A small image classifier, trained from scratch: 30500 steps, held-out accuracy 100%.
Rows from block 3 of a small image classifier, named by matrix and row number. Rows with one number belong to one neuron. Each number is 500 + 40 x the weight over its row's rms, rounded and kept within 0 to 999. All counts start at 0. Numbers have three digits each.
After each neuron's rows are labels from the 100 images, of 14976, where the neuron reaches its highest value: "strongest on" is what is common among them. Only what is clearly more common there than usual is listed. The data: drawings of small networks of dots and links. In brackets: how many of the 100.
# fc1: MLP up (model.blocks.3.mlp.fc1.weight, 256x128), inputs 0-127
# fc2: MLP down (model.blocks.3.mlp.fc2.weight, 128x256, transposed), outputs 0-127

fc1.82:480571375558504496506494455468493469424511510509561492479496495465515496504557564484519537467529490474492509397518469466502545452513482444507584494402535516481493471527442529484469473520468495537537498495545506463514548467522439464513533425540507458448518415464484490546467506484471536471542545536522435464448496507498574453491496531516513391492575503537504468442493482564531514504411
fc2.82:480484495487491515500486590493559504426561506493433531498452429491477532457391447503509495491514479564468509496451415506468457503493508489507577589548430496515504449481477319477532482528529511517464499483486567486531506491482524449499436513488509479451502563466525421500506483525556510457447498466516453551544421468480461516473525512478467483509517478485502473528492481489506446567481
strongest on: complete (36); blue dots (29)

fc1.200:489516519489556491525491493583565557569541502547460543504460466513436484547467501471489524444493551581517465472470515476459519540492519489505558493449455548539471491471460438485473481452571503492570474517550577474504460465522512448491485469475424491472445532571488493560462463456575497517518471495563559527486530491479574584562462462551545520575537439478447450453478532487465455500479
fc2.200:472452501595603449478533541518460485499525480464496468513502468514500525497473535486490540497542545478503508479436527529520494533502546505470468573543559463517487522558589415501537509479519553496525495485582465555461519504561507573458488516426507600532480550457551497502453511462438507483563477502514503615501469474523464468505502477540472470493464595549507572538564548503469476495538
strongest on: white dots (94)

fc1.135:502523497501425484527477496530533384456519545527468563452499500501490563485563532392428548507458457462497405475479501539532529452448521510523506458475465529483506498510410532417527482506514482494504521482554504481479522503443442498472554499548510513575456504567476473400522522505467520477522564477489495558543507473495500484527500545592446422458470527464517515466555500484564552516476
fc2.135:496479507509582508515474549469498573506415526484525472548529525490519499489425496499497458492496607601499515481574469478486536526500488500490532519462573469497460539452474471525415529485541447524467507509500588482579502491593506511500541495474483480479485509453520534609470423495483547490519468502470541420518598483555521470477459506403551552493519495489470523445488461492467501536478
strongest on: green dots (34); complete (32); teal dots (30)

fc1.27:437471524523508491451437530520558526412497571511511508547495521493482482496530519564508569456427506498426521525474568545437552472570509471472476540464493548529450532522464491546457525525444467519493487490427480529410468445471514483572383524481514465453498439580479453469442472476587521501479539458523544558525459482484431493482536487527474490508492545463469467457560489517528477495511
fc2.27:507418504485510549485570556513498461536503559499564423528557400487474549409538446422497426499474541499558515500536489498542468476497528498479485517542487504501473506425497479485471498526543463511502515494515433484559503498569548570631607485477499545442476507415536465525562519526536495461488471507488498530488507472459470524578465510494521527514505494488494549433497457503506536473452
strongest on: grey dots (50); black dots (34)

fc1.236:504522530505486474489463501497541486410530555460521467565503478585495511502549554466487487451437521459515453495483528506551545474504488487466476564440528412527498484520482515479496469476481458481466511540454537459457492473642453510553491509423489509502466402532476457523450464491557580536461539461446550420415494480460463456492510533530493487502461556429461453483457517527549491496468
fc2.236:555519499565490488507541557457492482540525481497528494462491522497506483418507413542479493500497457586459506477543424509460455551504477492563529532522527509481510534514437518506534463524556538510460498498475393567518482532438471506489481496550506544418512445481505447481606464495532452432509519491502469498509577444576492522552510546536529514520454460518494524399530473494428525524596
strongest on: black dots (55); nine dots (38); complete (28)

fc1.251:514520493475494537497482494448444421526490537508445566486421455517556445483535486511512490497493505483449456464494495545539459522491493511491556545518443484503529364445516571453500480462525465457502515455530486523532515494443494446498483541469556527508473513475463486452570551497499422438559523562518522486568545472473517533490509503613569539536503464435565445536538466498574475463454
fc2.251:508497531474501430485481458578479608552473434536552485498564498540482525519480520449498534497514525539556516499426499507488529528475535462490509456515544505466501558583473463475509487536577475511497538475484591478516494482600515509481483519525505499452540504478477456507458402464451546555452466500472476560466505540486449462532490526422474489506531495609494575456466429513458580484519
strongest on: purple dots (28)

fc1.240:464509522431500503485458521479545411454486509462479484550536537538474538471483516490470405486548478448484497537515438512467499482514498518505512499447533493512532477549529472487452549458498603536531481459533448447484540457524532457442564537593466473545439516463507474512503514505504468515470477466460535503510480537529517494488534499404470564469429469496410504405424537437466407549462
fc2.240:478472497632531466488505471485508512595489590462499566501473541497511439566511496539537599499547437551482495496537608477494511556503408510491528504480493503498491480545424418558484507522472504476460510494471455456455509504545531498526528452499491491445479497484491533555447495578451463477440493529517495518537588493545511509496441541572526515500519441473514430488481538491511469520460
strongest on: grey dots (35); black dots (28)

fc1.199:560410535451505446448425512500551506502521551518551536514424470529558545523552503473520412565527536476506559475464472445554509471534480510540509481430507524478470540568433489486460474509546531476499539497455492460439501493499495537499529537564493425479497488550540566438555428509514522487493541522480452429515524492541464488561543561578512546470553502464531487493571519507568501551477
fc2.199:481595500493496574478554596450421462542466505530465504518549604470482521490366537570479564500510548544486518548526418510512531526497490512471486491503555498484523473437505572482508520536471474494486529504528472517504505500512497562509524522445498551466445442463483408554496485543444556472482505511524515534515513450501490494413439453447444431488483505514481478470506431495526499538491
strongest on: black dots (74); complete (30); wheel (27)

fc1.78:461528520552529513479496508548506488498419470520485500587524494529497493531451543457507473477490547531563504462516476516505519517434493563534495508502479529456497438501460536523518494471502444499556458449499516578491421456461480529528504456405457539506484468509499540431612477540542518575406523581496417621454511489530539522480528523540501470545545447507467470507474499427540494523519
fc2.78:505511500464526448474542469454513475524562501521519508508509512505519515483555413500494489487457399566535492505465496516508473494504522495455471525573481508498499524529578458481507496503522512507426508500459472516482513504469421540582526485542502559478495519487463417578486529497464540515484519513505584553503553435465521485585565470507478415493521486525512528583551663472557473493444
strongest on: five dots (41); pink dots (30)

fc1.130:468524504508496467443551475526465483500529402559537494465461444476532473446533539503462432494424473497509517457491493479528507483413567580474498618417507449490450470487528600527510500486491506448504454545540565495509518525565486502502546507541530502472467519492498481549491457541538459559438477536500503447526484484507492539451446510449554593514473485488550489451446542477531501494588
fc2.130:459495499503446544492487539526533570463486560497464427530452467468483480586443438465514486501517526460504496537522457461522480513491506488432544405589549513497517490462507480459506520483456464496554503502417502427450498500431460482449533567469507546476549512572452468413462528510521471487503540479515469604439497453541531461435518501483558528478504479510498520551442532490605518472485
strongest on: white dots (46)

fc1.93:513487512536532518492461521513542544472417483469572495445397514496490494445410544505410478521471468527475448497530560520499493461538538464516411453456440548512541509490408446544498532507601521498473462448520426507513536523428467479487553455475458507569528444497491529499454411492484476451522515434466537539510497518528481479493516456442511518486523493449518507524522463433498553450483
fc2.93:517515495415546509493576437520564582513491557477476537509532464523507464562510562487500525507490565562559495482426424452443490562494483494469443513535517511483495386507465508530535495494531557489486491506482552494523498494525534516414461532507497514524505476597477445450495492548479543520445510504501426498514503524468513516574488566471531492504489531538496572581527579501492484608518
strongest on: grey dots (51); white dots (42)

fc1.5:527493521482495395498487522533432494492490473421458520500537474493557453500572462465516445435487457554506445504499420445534564523482507575493556477459496471522459456523513543474486462552578450441519470579575539529453526523545503533536503522557524506490438494468464528636546491539563438467523477480458511476498496512540502520539471512496514548534549550522513540506481472497556543473546
fc2.5:448470498506466498496467510499529509447445615511531497503495459534484505539411527434497523504522593411450494477478577445486484443500542499508411512550460540495532547539447553526535510475560495514507498516467411438495478523502547471478454452429507548472506512511491501369473495504537517381483509504467479488531440479544498449559485514516552535505501506493492557515487546486544482491524
strongest on: pink dots (42)

fc1.14:528553550531502527467536524496442453483528445556539470489522443555554513510508537449485370473575458505519474517496535521464522480510452481528470447494476512488513501522496488484419416440549409492560524490429513546477441476479488511426517496433453502530469492529499577536594526522437491519488523527521475594509573511441509509500491443522512499545524425479503533489520527423484479535517
fc2.14:467488495499525508525458468461582453544542531450485583493466562493504456432496500592490533485494527633467492450533515476487490506503526520524491532582495486502484497452531487467502521498515491489426490500517409608525479484485442522525447491538517525437467501510585606434493493488527486449470499510493526527493556424531559493485495504526470395529525474519509418518513544490503447522476
strongest on: orange dots (38)

fc1.175:503549520520541547561465554444498421557545499519514495545519516510496500480515532489450498525473565529491461501567512518481553535492505550501469441455494556517488505525419505554499533438514494470515489375519444517506458488384482480438500512458547493503497437548513475439534489531492471534497471501564507556510492501517538555456448500485516419489589447485428508541548455396490556531520
fc2.175:514485503499529573479465489522526444479522443440471536526440499502494451402591460486495540504471476540525513444481570536448405506502501506485490514581458502486459510494556419540528535492481534483428520503499489529504486480497437604526515464564500504438493497451509493583416486553479537461480554511516525441505556464468466451553504469525504425509502499517508488485565579476425451531485
strongest on: green dots (29)

fc1.48:488525510451453540498504469552541487468584528454484538480516536439454495406465526516473520517498468565511434518547517531515450516486499493556429495484543537535519492471509522519513428524542507516626522564533467466473508552409433576477487468468520488544488438534526440534454481530517505477525541513468502504493455428465504482430454481468455395537520531467498486468511592436506460516503
fc2.48:540437499479532444488561505539518554514399423507437486522433467581500498536569476443529497496492480457464544465436427515460533505518490537545510491526446521510491457548500559470453481509556507525465512515463562545522502493562495457476483444524513545443491464545485554505535536472535488563494517501525533507452531528510546558574542451505600604454504544493507536566504501531440530514540
strongest on: white dots (57); grey dots (43)

fc1.143:522528482476491486395460527510536510543550493447479448459471427485470393565446466558440511550452540461573539412494492482500560470487520528518530550489512499496507439509509518513511516532459470531532527469510473488454464435454511489465597440478493499483468475418520501455594502471490583518531513479527547567482570517451478513502457498562601483500511516453526547502490482478467514487529
fc2.143:458560508506605425510472480521513520484514606496532450521537491525482625563508535486527513488508610512545508470431503481567474495498487487499514416511440506508500469439483447522513480483494510510585489499434494556568505493591553520515508474525499491479526488553565568467530504527568410487448467501494510526550493548518549489507526495487470580488481516503498525434537475510529449490529
strongest on: pink dots (34)

fc1.149:518517474495529477535433482449480541439452551516509467446468513522488503501525502505558539484544516518573503512534506419479493549474465450454497470410520549466496561492458548522478424510440448508488507490471548417464473484479493435507483455450530504492604471451525463440454508532466535501591479546459471376493441460525508477444453553493525450496454520538547541437475479545520540500498
fc2.149:502515503496512541502551576544506496445588461545478502487514472508503478438476461553500559509505542509391507448495411544483535415500518502543577571541536511516506430576492444448493499525551495473563501500464574555517518501472552511478460461543506529415448492522491478528522479517431440467439448494498469585503496492478484488517496497438464461508523516487499424570460506522581473495514
strongest on: green dots (29); blue dots (26)

fc1.12:462521481520535470536538477506526532495419494565478503547532444558454522531466466544483521525480562553482516525444511514407493509533471472479485569494469504455564512483508471485530495492446488482419515469506568466445514434499420473450476603615508495508490514494472546507503540442576472452499480477510449482495578488473537512537454517406548571512479455517485470506534590487559505475527
fc2.12:532504499498530538484523484596533519464471425539474529488596552464513422453501511464493495505500497528483542516476435489500511571525535495477467426625559482485518502546427515494424505516493474486517496479451562559502479496472501520541433429438499551551476480430467446517453494493428473556489509483504431532523433550496552441458489474531458518495511538469489511513466469537436468420470
strongest on: blue dots (34)

fc1.197:539546511445487508545533534556461499489454464486443539541470499551477479589535509453509589566511451545499527517540503437434458442501457466478526449471519472502576541546522478445509427548502455490512459407465413504545417479448511474518502482538469522577575465530464556508533524517480525487522465490519575455403519488485508535546511524426494514448487512559480523479460485480508476480504
fc2.197:472571486452472549474490453412515478587482519452465452482538512501507593456422519598500454489532478539500505528438522483504501581493538496530454509503527545510471467497520507514502505527568508513531488502574484488438497485499530459540517506490488603445486462364558475482498521501446521490513583501489530513572523500496478507544483452590483501511513552438497531459530510525456493571558
strongest on: laid out on a circle (77); white dots (65); grey dots (35)

fc1.191:507496562563398465482506540441526520508535485555492460617553503483459518452445513516494541519510538582467544485516496520515496439451521545524564503472511517523443526466511455569531512472559533472528483451526479494452458475462488478535462499435484550522435488516536565522627489528514508582512487562500483487433538497524561531459496499472516433538594485540466487495538511461481491476545
fc2.191:459576504553562449467499521460516507463529439493530520537557473541478520522494485512553502488480392510531495479461519559448529515504494482425502503554518510505512585532445494473481520514559485486475506501470493463542482483446469573523439425597489546438477520507413456558486497547503532523455513502519527500471476498484514586535552521505494479510492458546509470613509624483547511524430
strongest on: five dots (40); orange dots (30)

fc1.22:490553582456470437442517495464469482431494468537576590504512420524540499478499518469552426524450497504521506476468448468508511483498424474550525529498596473562531505519531510472491440526507508444499537496523576473572527530561497489464549498528598561433490462430503515579480485472544469469531476476504509446476472490508511536523438544475562479500517481490458479520453550549568498469553
fc2.22:501499495590481560459468499548569503498485478486514483477495511462547475483411513477541524496493519431421496481538551473506415560496512490479465454616468495477509470509442533527505466423470462501551503495520495548478498462490501499562403567425503514477486615494484469426489547516408458541482558490495502614480507520513482509482539467523493558512480487491521517526509470522523443494567
strongest on: orange dots (36)

fc1.242:461458463449520509479509529385481536489469445509504455405556561503518506524531497485540517460511438579500471576484540499538468542546484435530499485388536558452528553434556506526430475549520485479536468493540496435523416493431528512488463485445532464472496525484497504539518478512442496401474467538591502475493499507496493495457502531527488500518512506508558488542528495601543532516526
fc2.242:514500506504591502445476433529472446591538556548516561481428573514488475462486454541488453503477472426486507462487523563509471432496400485416446510550469498500494488557512483486457496508605454497579498493436480531529515520582536468465520487550497471487474467489479537524541530465495452555491522499516502438535474534581555440526477513519480535527510463511500461452426538481534455469517
strongest on: white dots (47)

fc1.104:501421547535576493517442515478529516453507519503445517528418477523544588568485449533477508554511514497502539502497512495527476529548522487495548522491466478493515459494502582441512448509517505495427550487454527410499491479462496523511510453516589474574513457527455565494568413500493463487529524430531500411516493554567452502515524513455603488552491441472530493520564530492499465488423
fc2.104:490502498365469462465539500504431563561503432502572462513546531513492422461466507458439510509502517459534518502532447556479525521510479489426449486508541516494468510555485504517406548487527485490577518488566484550467481500528500528515493510460486476430505530509517429509492498442446541521499512524496457602542550461435526535465518512485391538469550549468509507510448421502523547483538
strongest on: brown dots (32); red dots (28)

fc1.195:505467526632477483495536443476517512503411548517582435476484439579490420456521434548521510479502506520496533473438526478479461451495508530512524462442466540497484577518510510533488505525467474526461539567505479536435549494518549509422457594529466499476515521486470513421563467558502457558489457484495501507514455440489491492552526515438441535459485476532485457515511470514476556566441
fc2.195:488461512451456526517510655539438467416525466518468493484572549467507558518460529407480483509486518505487498476482391500521540468491549518475492497547538506487522509443482417515498509486503441495434483511470508447533469529440474488542464384481520450507535479528460477567487573459560523515508497574506453512517438514440451506476476491485583475525523540475518479443464508502509492532485
strongest on: complete (33)

fc1.241:471417444446526509459508463537549548508513506445515486517489480525454473454460468535508563436498520500487469490536500553587499470467483505528461504447493592540486517518503474472453500454549484495535527529488532510412534559493598533544448451434443452467478515523484438499517502505502540517508614533478466502530471492570547492395508515537545492529551478517473446515446552547513528458411
fc2.241:485528505513536437465524461481548508517446480478542488497508600505488566473483490436535457504540445449550500456407497417530477492511553519514531541532542477496512553481505505503492510508489478504466516509545519542571493484560511458551607569500510466558510574474497626563492544442492480429514485502535566454451518529444481488504467473556418555494487537425533516533470522495504453530508
strongest on: eight dots (50); pink dots (29)

fc1.17:564441553513521495518521531465463482535438512476527474511593481551581493503533538466463523447454570547524456505488495600569494538461528590485425460490453519562503517484443522490494515492509476492518513388400405514476466450436471491493573541501504516458448508520473568528544532487534532462507520520491462552471472524467477547483509481561474496561535505483478535479476534442510534499526
fc2.17:498575499560538430476451539594564498489517516534494534537566458515502511574477483443479504494494491628464487561542477551449511463501532491520527534554436480510484465515509437529485509504584486507443499490524560552458504499492518541562461455524495546488490386506517495500421497485468495487488521490486567463515448442502537476522539486527508481499523550565516481551580570481491442551444
strongest on: five dots (44); teal dots (42); green dots (34)

fc1.7:523554538416458452534523565530515573517503510430514396503538401462488513483591507470509493510531483517443477468524441480533528519478519516577492504459458484520519503529512494415511523545469483563539404464559446550515434495485490473393486478533464586515498537541533517540525561490471529477455493473526455510478550501524467517474503447477583495513474549492510545529505524547556494470528
fc2.7:462445501526566483498570413467531444504532542479534507503470578492505491506455531451504518504493466438551519514462501486487476501506505497439486445520513486476483456487526514497491472485480517463491498512445557493539490489535485559514561442527500488510498514369508534549544466464462428444516495488507489432550550564590570469620510549497476611492495458456506548565446511494438494525545
strongest on: white dots (47)

fc1.122:466481553529500498461490476530480482422521444491495498470479450485535534446479584520465449424496486524573503478538475531547517518478510479526466528449420518496493471570424489529510497448569475531513468498578466523442472472455432549460521436455474462526457477539499439510456562548541412527506472498530535540490576545480541537460500450502441449512529444423532484455477444441511552456470
fc2.122:463498499483472528489469500516521473478460504462505427535436552524460457515571478471501524512513568535536487435455509529447435522503574493455497502555588506493473468464522382500466542455549570475449500495431467513489507492498514584423524513530522512531529522465525523530513489500513545532525579499502468482465475499485587422548510514519533488491496447625511524587541573518471500554524
strongest on: grey dots (55); white dots (35)

fc1.252:481492441517501457519514449508461527440506521504544417435395479460524438594536533550541475421510463489479537537484444473517472486497529493482486532405508495435488476517488497482505452540471494482500488455457567460489489553514477477521513403552467506467533480501549519455469519509531533525519466529490476373430466499452504456498508542485570451569526511597552496477488450497550502462526
fc2.252:497515498441454483524457566514579485463526564525447495449506372467492476431393444483533535498488531575509489474505459568495501499505507485487563564528483504506505497499492498495564506528507543499523489499535525530484515508461549468468417492444507523489490419462513365562494465544531471434459500489515460579559469490506447501466471498578461445505505508485510445516431479518537533505476
strongest on: blue dots (29); green dots (28)

fc1.196:552542471554490486568525470485501525528551521533552499485554503515434479439524450443553451439492504476487507507557528534596475488443489465497466461461503479498462491502458509494526433461539443505541510410547506539493521484534506550481540507539498508479566565450530445557558546527567488525443530483449440560447569490464552495525473526515474499461526578421555573511557514471552555492490
fc2.196:466523519514572420511536527512553487520480499474514607460412445510530563500489513569492504498464562553510460477482458479451525530513526497509464509478543508495501493494530512522508525492465476506587493527451542450559507480419477539498525557527480513489459525511448422497530512489489446571563382509490516430565486531496489438566502415555492471479464464511514555532446542544438558537483
strongest on: purple dots (58)

fc1.81:470451512477486508487511452518482498467484442542528486461453482504517493494529504457517488501443456521457451485548586460511507457533463458554478538454480428579544532530481511396489470519551515538538449602536492522462468490457496529468526479524570541488532554509483475556452505511552544491553505500410520492411513546476524464458446438491573555583518452522551561433482465540532496497553
fc2.81:493471500490478478506513472567475550476510509509468449531550431498512497541418515464511458518475653452503507470454542367499441535504498525451486488632468496486496412528475512544559527485489524511543500500489447466522492526497480517515498510522516524531542460493461460544458494508497577449473572530497524526537466461521573573537460579520548468497495550529495572488464474503519519512491
strongest on: nine dots (45); white dots (42)

fc1.79:514534493513486488493450477478554594461457400442472450456450469549442460506552417543543504437526513530495542504478604473509511513490407519461400490460525495529488518473510468505473501486544496504484501445441521464560473440524479475425472540491447520499502534538456429513509475538549478554507521437569550540534526495475516506486465466477440439549514497485498525527527444445521434445508
fc2.79:507500506557587418504537543555471465454538516500502505518491587511527535490518649451470617487505447518513494489443491582520500513493500493558495525467462481498511465469534442548525489512509536497539503500490501489488477510498449515490434509458496549528488507469547563461479526474548593531505505509484464470447502559557484484514451495496537528485477522525507492624455467502505519414598
strongest on: white dots (94); laid out on a circle (86)

fc1.52:494419521539548566503482516503547534478502500461468450464480546446475559541529430471530524509505508451548436445577551537513535529542661485449524468536477507511528445557454481500447477488538468502493505484444549497553463518494418519533548514514498491533497495523507530609516447536474574525553567495499500542462493545475467507487487523580584520502504522482529485486479546526484504435505
fc2.52:471561513422506406487507555529464493512459491500553482558515462504481465455468529490466424483515531506430504528436506464511488404508393497568506542452534514506483486488520525513551538469561509509505530492545431494464486501526582520542506481468494473468519474562556452423491477520573408428492448495491483424491527451502544517496540529495373535505498516497494497560493447506489466518461
strongest on: nine dots (47); black dots (29)

fc1.84:469486471534444474486404485506489430467431582445569524419493533583528488479487527490540489526477561506530421511549510456497519469557467425510498478469518501522536548471464457496485496458469494530523495545508506423470513479528480442527480410509567450462522473456520493542527528473451478450516526507440525439412489438540557499515489549512519547517516564494549495463466492573542425458471
fc2.84:565548494511458504464561528448571512538509354466466564473528506533504523497495471398530493507505498496493520445502484480447381522503445484501550517571526491489518482454448506462455493495532546494518484502529529500540506484501443517552415452469506526440469516463459413472438489468448486435467493498486524537505544528421482520514478495418478469514454463528509494506474466511475484455603
strongest on: eight dots (50); ladder (32); blue dots (25)

fc1.92:459532504524527527521420539562491487464469497494503492473437482433506544494496560434542523529520500460506424464551541537496540449445423471428568415506436516480441473571425517460479458474533443513535451486464454555414491477458497486503513508469550519575437518530443491534524488535515470508529517540502504601515451482549474488510511461565407503498493467491536493460548456524536487480471
fc2.92:503438515473549477445513510481536501512469553504489515521576491522487482477527486537420449488503544557474487485419512454545545563474541517580425561498561498497525528471633471501481533506524488501509512485508573418561463512527493507514495461543494462451482499461521463437519447542519493486508463523488480403499551494463578537479530552454536519462535537564467554588420529512464522475479
strongest on: brown dots (36); black dots (32)

fc1.32:503530525417521519473518514484508368534610458479453486485541553521491532529457495536535540556473498499451486486530471490501490445514486454502526498455529516445520559561497505514568519525523500486505502511469480513473440537460500540493503505566454542558526450536466462483434432474476528508445556537487524493500502587456556552516520630508444458506492494531485390519517525492427491468449
fc2.32:539555500441443534506488482525444508531466445492499490521502480481473550446624476530512492498472478544503494551476489480486541494508488490493516534525517527522480418450512524536520482506550498499473502504542455478512515502549547468507540504463491493538483505475543479444559504619550410626575490496509524457543475544587506526522527346446526544513501552525483439479493530514472484472548
strongest on: laid out on a circle (78); white dots (72); complete (33); dot colour: grey (28)

fc1.121:508490470514553487523562513458502511453538514506487506583489518521571506581520440499495578553468496493430563490491514518484468556510531584515538543497599542504494467531544448547522466484447507500378441494547459434473536491514442526548479481453519533508483501511539532501536521576524464460431544487483546529552451480524527464511491530511575475502546464469520436516528465507516607526446
fc2.121:537471499454436466528422562531474503408519425505453493506515506484494435405476493507458446496487614466583476510531434526510531479500501499524455539462471462493513450502448500517515511496502500502540500505559433581531521517459512481480577583469499546485482487440536460582461504473543568436487463506505491510431500432509532534538494447478441557490495558475492556520550512511529448464487
strongest on: black dots (83)

fc1.216:502540457490578520446421478482533594512507475430528533487450515524437522507553531483521486495481538493515539524533508545500478520516408534465469503480505488505518519417473468534448502410481469457554496495476443543502464506507548482479459428485558509538527480560489485522500484470561569491516525516549486563365512545527526448499512522513523527566531582521536530493412479554546475439547
fc2.216:502466496484561432497560374480490501498539525509529479467455554506519480483400503523525430506498499422416480499456523544512469486494537500498443468538445523487498443471426480493455495467480486487440498508447504473517489482527488538587556464507492475529514493568458570423449514530460506517539509513498507478561526616490490488509476483533427541488515502509492427498421415502487481540421
strongest on: pink dots (33); yellow dots (30)

fc1.96:505503492518556524485500480458519517489498557504499541578449457472481433582571476489543503469501477576419514524562509558497475516475487471545506471463426497549480448553527527573508483467575492506442439507520444472585469518624532513528527452474547472470452490492474468568494553457443521473495454489510544484481458440539399510491506516535541527519503527551523495535517561581493518518499
fc2.96:545424505540495565506586501572479478495488523517500497507504484526496536451512521489478536490497465468555486605531478432490529481512459498488421461463564531498520515567428544495553508484378463494553504512551442565470491483471428496507451450443507460433474478519546481493556504539462445501470490525514510495482548548559521446565452560459451483497513501447480521539556491485472528437419
strongest on: grey dots (66); white dots (32)

fc1.19:529544543476441482499513501519468498509477591579514460562600559443460568498482474500486463438553486517473523494514585497515465464479475472494557494409509465471480464472438444427448510500477489544491449570424506466426497514516484531444495534547480495464477519530541490564549480498486486496448488465533486494566486527490504509498502461508474509490494427419493516500523487601561560412538
fc2.19:483493503493483497511543463476504494532464445465478463491477503514490457463496496470416537520518478549491492571553408509456560509501431502404430447484499483487492495506513491509403485515452504503476491513488489606595487510517527485503521443396499515500476478544519487466525475615550618523543505484523555479437587531554530525547477467513516515501516475559488485469516477499481444520425
strongest on: complete (59); nine dots (44); black dots (31)